config.toml
train_examples = 26041
norm = "rmsnorm"
activation = "star_relu"
mlp_ratio = 4
fused_qkv = true
Rows from block 10 of a small CTC audio transcriber, named by matrix and row number. Rows with one number belong to one neuron. Each number is 128 + 24 x the weight over its row's rms, rounded and kept within 0 to 255. All counts start at 0.
After each neuron's rows are labels from the 100 clips, of 14976, where the neuron reaches its highest value: "loudest" is the band of the loudest frequency at the time of the peak. Only what is clearly more common there than usual is listed. The data: short made-up English sentences, spoken by a formant synthesiser in many voices. In brackets: how many of the 100.
# fc1: MLP up (model.blocks.10.mlp.fc1.weight, 768x192), inputs 64-127
# fc2: MLP down (model.blocks.10.mlp.fc2.weight, 192x768, transposed), outputs 64-127

fc1.569 [120 143  87 114 131  92  77 153 131 166 123 147 145 107  75 138 135 138 120 119  96 115 173  96 145 147  91 147 133  87 119 115 125 105 109 116 133 133 111 106 146 102 146 133  86 135 125 134 107 129 167  94 112 151 153 109 148 159 110  95 134 130  94 143]
fc2.569 [ 94 128 128 172 119 141 154 119 126 157 115 143 108 166 168 116 149 107 104 141 176 116 123 121 126 150 111 120  97 125 125 154 105 102 147 116 100 138 122 114 131 131  90  87 150 132 134 115 118  94 134  97 148 113 120 145 171 110 125  95  96 126 132 144]
loudest: 1000 to 2000 Hz (27)

fc1.256 [131 112 125  94  99 117 118  95 111  97 143 126  87  97 107 162 104 114 175 146  94  99 141 115 109 142 163 142 153 112 133 150 105 141 152 151 135 118 151 110 102  60 140 154 138 111 145 145 134 124 121  76 128 127 124 102 147 122 121 130 137 150 159 117]
fc2.256 [ 78 139 120 153 164  89 134 105 162 151 131 172 115 164 126 129 118 172 121 114 128 124 110 126 125 146 137 125 129 110 132 127 107 142 116 144 158 102  80 125  97 186 143  70 159 120 107 100 135 120 125  90 135 131 106 153 144 130 101  94 139 135 149 128]
loudest: 250 to 500 Hz (60)

fc1.766 [ 75 107 135  72 131 143 126 190 123 152 123 108 124 111 116 165 130  99  90 138 131 102  54 132 143 116  93 111 113 112 162 145 124 128 103 136 162 110 149 133 129 128 123 142 139 152 131 105 115 162 119 151 116 107  98 160 103 158 185 126 166  93 189 134]
fc2.766 [102 134 107 166 144 107 133 126 120 167 148 113 127 135 178 107 160 165 157 134 182 149 108 126 162 141 111 124 139 116 158 170  88 139 161 168 173 130 164 138 124 129 148  96 148 108 130 156 160 114 141 108 143 151 124 124  76 126 131 144 137 134 115 136]
loudest: 500 to 1000 Hz (92)

fc1.655 [160  87 103  78 135 136 130 137 167 122 165 141 141 139 139 128 127  90 146 117  83 138 123 147 164 103 109 157 109  72 139 124 100 115  85  88 127 100 154 132 123  79 149 156  90  87 138  82 160 134 153  93 127 111 127 126  80 120 144 167 161 149 113 101]
fc2.655 [118 113 129 143 128 172 168 135  73 158 100 133  98 119 152 127 118  82  97 139 148 114 110 141 116 140 121 132 103 113 137 122 148 123 158 105 132 116  62 127 132 153 166 108 158 161 107 142 136 130 111 103 132 111 164 143 121 111 108 172 120 129  63 158]
loudest: 500 to 1000 Hz (91)

fc1.152 [139 144 107 139  98 159 115 116 107 135  85 149 135 101 120 120 121 120 157  87 175  99 118 130 130 116 160 163 140 117 133  87 109 158 163 146 106 118 141 113 133  99 100 134 155 117  99 182 126 105 114 121 142 118 110 149 149 135 101 108 137  85 113  89]
fc2.152 [126 110 150 114 143 143 134 149  98 171 116 162 137 125 166 134 123  96 128 133 109 110 138 122 113 110 144  92 112 156 162  80 152  89 117 149 153 143 110 158 103 116 118 120 171 130  99  74 156 115 103  84 126 131 103 153 105 161 127 126 114 136 128 155]
loudest: 2000 to 4000 Hz (37)

fc1.701 [112 141 132 112 120 124 149 128 129 154  96 151 123 154 122 146 127 117 127 111 117 128  84 107 115 140 146 139 143 136  76 141 171 140 167 124 129  74 112 124 127 102 109 135 146 116 130 158 141  39  92 127 129  68 152  82 111 170 146 145 146 143 132 127]
fc2.701 [ 98 125 113 149 137 112  84 125 126 134 112 139 162 135 170 146 111 123 130 126 147 113 106 140 155 131  93 148 109 184 135 111 113 134 136  86 124 145 119 148  74 187 100 139 173 131 146 154 108 101 106 137 120 119 144  77 119 161  97 133 172 122  76 160]
loudest: 250 to 500 Hz (46)

fc1.277 [154  93 152 179 119 110 130 118 104 160 140  84  85 104 105 116 108 133 154 125 150 174 189 112 104 145 107 152 148 150 156 132  92 102 171 152 134 105 139 106 158 120 120 105 157 118  88  98 113 149 114  97 123 138  86 150 123  80 163 129 116 105 182 121]
fc2.277 [149 129 136 129 135 144 171 153 112 105  93 140 143 117 160  79 153 119 168 133 103 147 157 103 139 152  74 121 126 110 106  75 173  87 105 168 137 135 150 102 146 150 119 111 150 152 130 122 125  94 182 146 162  97 120 130 129 123 126 114 155 124 141 147]
loudest: 250 to 500 Hz (46)

fc1.607 [130 137 165 130 138 111 155 158  92 139 115 122 122 111  98 132 113 139 105 146 111  99 128 119  96 134 122  89 157 124 113 135 145 125 145 114 112 129 110 135 120 148  77 144 184  99 163  82 175 157 127 112 139 157 131 102 106  97 134 141  97 110 157 132]
fc2.607 [100 138 137 158 142 127 122 131 118 129 122 132  93 115 114 124 125 112 116 133 130 121 134 154 103 114 155 105 141 124 117 165 138 147 120 100 130 168 101 147 111 135 144 102 146 121 115 121 186 154 105 111 133 155 164 147 165  89 145  94 114  99 152 127]
loudest: 2000 to 4000 Hz (37)

fc1.282 [138 127  96 126 104 164 147  96 108 151  94 111 136  85 164 129 121  78 131 139 174 130 145 131 109 113 142 154 137  96 117  95 130 139 180 130  84 126 109 110 130  93  89 121 112 145  91 135 142 126 100 145 117 129  89 141 125  73 143 108 114 133 110  74]
fc2.282 [132 113 151 141  99 153  82 134 152 187 117 135 137 132 180 152 137  87 130 122 111 156 152 111 112 123 129 113  98 155 141 121 122  95  99 137 159 144 105 120 115 114 119  90 160 105  98 111 122 107 125  78 126 141  81 173 106 140 122 120 109 134 105 127]
loudest: 250 to 500 Hz (49)

fc1.17 [140 107  87 100 133 131 170 104 159 143 156 148 161  91 156 145 125 161 138  91 106  97 112 139 177 166 136  98  73 122 161 122 123 151 113 162 128 114 107 133  85 107 141 169  97  99 118 121 139 136 129 141  83  98 125 159 115 107 157 133 126 146 142 122]
fc2.17 [112 119 155 113 152 136 166 146 149 135 136 136 145 125 111 123 113 115 123 147 142 166 133 134 115  86 130 107 149  99 126 127 146 134 138 107  85 133 132 136 138  94 145  99 178 106 151 134 110 132 130 114 149 134 105  85 157 131  91 129  80 141 148 146]
loudest: 4000 to 8000 Hz (87)

fc1.643 [125 132  90 133 150 145 116 110 128 108  94 150 150 140 117 143 124 124 140  59  62  81 133 120 166 116 120  99  86 103 134 149 122 109 119 139 127 153  96 136 186 101 160 172 133 100 129 135 149 113  91 130 108 115  98 119 121 118 140 185 134 122  86 103]
fc2.643 [134 141 127 123  81 147 121 186 125 127 151 150 121 111 149 146 136 143 135 137 120 111  99 161 131 146 125 182 131 132 156 176 138 128 142 135 128 169 106 100  98 119 154  81 168 146 112 133 129 102 107 102 140 154 131 146  98 121  75 148 123 125  78 111]
loudest: 500 to 1000 Hz (85)

fc1.90 [122 106 115 101 145 119  95 122 106 110 153 140 117 103 117 117 106 117 138 110 115 125  95  98 134 123 117  82 133 123 103 157 106  99 132 131 111 118 116 149 133 156 125 106 101 151 108 125 109 147 130  93 137 154 101 145 115 107 165 116  94 115  87 160]
fc2.90 [145 139 165 151 110 115 115 116 119 107  82 129 143 144 165  79 133 156 146 172 101 121 132 154 105 161 112 136 119 106 127 122 106  99 136 152 120 105 149 112 146 103 135 112 146  96 106 110 108 139 127 130 184 126 159 134 136 133 123 161 123 129 122 141]
loudest: 1000 to 2000 Hz (26)

fc1.449 [163 114 108 122 149  97 145 146 143 132 136 150 133 123 137 137 174 140 114 126 105  86 102 132 112 132 144 125 124 130 103 165 125 135 101 135 121 124 142 117 123 178 113 138  78 164 164 145 178 166 114 147 181  97 139 124 116 167 137 120 150 131 146 136]
fc2.449 [176 166 139 182  96 140 174 133 132 130 160 124 150 127 155 107 148 130 101 114 154  83  94 158  95 144 124  76 135 125 122 162 150  88 169 154 112 129 119 130 111 123 123 139 106 141 175 119 119 115 163 121 126 145  98  83 134 128 149 136 107 127 142 138]
loudest: 4000 to 8000 Hz (82)

fc1.327 [148 129 154 127 112  93 128 132 153 133  83 129 132 117 149 107 143 138 140 126 174 152 132 154 179 122 119 117 126 143 118 121 163 109 114  92 139 123 111 166  98 118 105 132 118 174 112 111 137 127 157 104  76 107 157 134 162 118 177 129 156 110 127 135]
fc2.327 [110 142 135  90 106 196 136 107 128 139 132 157 117 151 134 142  99 105 127 130 160 101 148 150 116 124 108 148 131 147 104  90 104 169 143 117 121 137  97  80 172 132 108 140 111 132 139  74 114 151 134 117  95 132 136 111 122 161 133  94 124 148 152 178]
loudest: 500 to 1000 Hz (39)

fc1.25 [131 116 117 116 136 125 100 120 104 149  85 127 172 137 108 117 148 143 153 101 116 150 113 126 117 128 130 156 129  84 132  90 140 105 122 147 151 118 118 113 137 149 109 114 134 118 134 115 149  89 165  85  86 168 119 117 131 140 100  94 107 120 116 158]
fc2.25 [ 90 171 162 155 138 145 128 116 140 143 112 153  74 152 114 135 174 122 108 138 148  91  99 113 115 131 140 139  97 104 125 111 118 112 134 136 119 123 133 117 111 123  90  98 118 147 150 156  93  80 146 114  98 107  94 105 158 167 120  69 142 127 110 130]
loudest: 1000 to 2000 Hz (30)

fc1.154 [119 130 108 157 109 110  81 178  94 135 116 120 149 110  88 136 151 132 137 102  91 104 133 126 155 149 116 162 129 106 139 109 129 129 112 111 154 124 122  93 157 117 143 107 117 129 138 148 122 129 167  85  95 154 121  94 127 153 142 156 113 148 102 121]
fc2.154 [ 83 124 124 171 119 152 142 114 140 145 124 152  89 179 180 126 125 107  98 146 162 132 145 131 120 152 101 122 102 104 120 125 116 106 158 133 115 129 114 119 132 156 125 102 158 132 128 119 125 114 129  83 153 118 124 124 155 117 107 108 116 130 113 141]
loudest: 1000 to 2000 Hz (30)

fc1.695 [123 147 136 158 100  83 159 145 131  90  95  79 150 139 123 138  89 110  97 121 134 123 175 107 144 136 130 133 111 134 143 176 119 148 155 150 136 115 136 131 137 121 155 164 124  93 124 138 101 158 118 127 139 140 142 115 125 114  93 147 103 124 161 104]
fc2.695 [ 96 120 129 115  90 116 146 118 124 149 116 118 111 156 147  94 136  94 169 124 117 141 109 130 109 161 141 156 141 123 105 141 108 135  93 135 147 152 105 115 104 147 171 111 109 101 113 119 107 121 165 134 167 139 128 147 144 137 104 166 136 129 106 152]
loudest: 2000 to 4000 Hz (30)

fc1.210 [140  90  89  86 109 128 131 129 139 138 114 118 123 105 116 146 140  90 114 134 153 110  57 163 110  96 121 165 119 106 141 125 126 121 128  80 120  99 132 127 139 135 104 154 118 142  77 137 133 119 134  90 113 129 133 155 163 104 152 124 105 102  99 142]
fc2.210 [ 82 140 120 134 160 154 174 102 134 143 132 143 124 144 161 123 152  91 117 166 155 122 100 166 137 131 136 154 122 118 127 142 112  86 157  91 123 132 153  97  76 108  89 145 135 116 131 138  98 119  87 141 119 135 134 153 129 194 138 116 154 103 115 126]
loudest: 500 to 1000 Hz (61)

fc1.501 [137 108 111 100 155 125 140 106  89 109 126 102 144 116 140 136 118  87 117  99 129 147  87 111 108 119 116  56  96 179 133 172 142 163 112 146 194 136 164 130 159 110 144 177 132  81 136 137  76 122  95 156 147 128 169 132 127 103 136 153 130  97 127 117]
fc2.501 [119  97 103 174 115 115 151 146 159 158 124 142 130 174 152 119 110 135 143 110 154 137 138 155 141 137 119 155 116 108  94 119 107  83 166 121  92 108  83 119 100 136 143  91 138 138 137 117 145 111 120  90 154 107 118 144 134 128 102 112 122 138 100 150]
loudest: 500 to 1000 Hz (83)

fc1.379 [111 151 162 161 128 104 138 126 116 106  89 106 121 138  95 133 112 101 117  85 139 136 116 151 116 136 128 146 153 175 132 121 133 147 160  95 100 147 119 135 162 166  96 113 161 142 111 118 137 155 121 148  96 106 136 136 109 100 112 136 150 130 164 103]
fc2.379 [137 126 122 157 100 150 142 125 138 154 122 120 125 127 130 119 115 123 128 113 142 146 152 150 113 140 105 156 112 113 121 133 115  81 108 122 117 129 137  81 100 142 120  65 131 144 114 125 129 108 121  78 191 159 104 125 168 125 133 122  86 102 110 130]
loudest: 250 to 500 Hz (66)

fc1.488 [ 93  74 101 150 115 123 152 147 130 130 126 110 115 135 149 154 123 160 117 155 165 128 158 137 144 154 156 111 145  66 109  83 150 131 109 128 179 123 126 145 121 113  92 118 105 118 100 129 124 132 167 113 101 152 144  82 157 124 158 134 118 118 133 138]
fc2.488 [106 104 150  84  99 131 150 107  62 192 121 140  57 141 114 173 161 127 124 100 126 117 107 112 115 133 102 100 119  80 140  98 149 145 152 143 126  99 130 110 138 124 134 102 115 174 136 100 124 118 121 124  95  98 127 135 136 165  99  78 128 144 127 135]
loudest: 500 to 1000 Hz (56)

fc1.18 [101 104 133 139 135 124 126 145 132 129 101 139 183 118 102 140 131 127  98 106 138  98  77 146 156 122 139 159 132  92 129 160  94 105 156 160 131 115 113 126  99 165 132 185  97 109  97  99 142 118 156 125 125 140 121 158 120 127 125 153  97 148 142 158]
fc2.18 [105 101 167 135 115 123 113 117 155 115 152  99 152 151 152 167 120 141 124 118 149 121 139 114 180 179 131 135 111 156  99 147 120  84 156 126 171  94 111 142 121 173 103 142 125 127  88 109 111 121 112  91 104 131  53 122 139 121  84 152 139 127 125 147]
loudest: 250 to 500 Hz (47)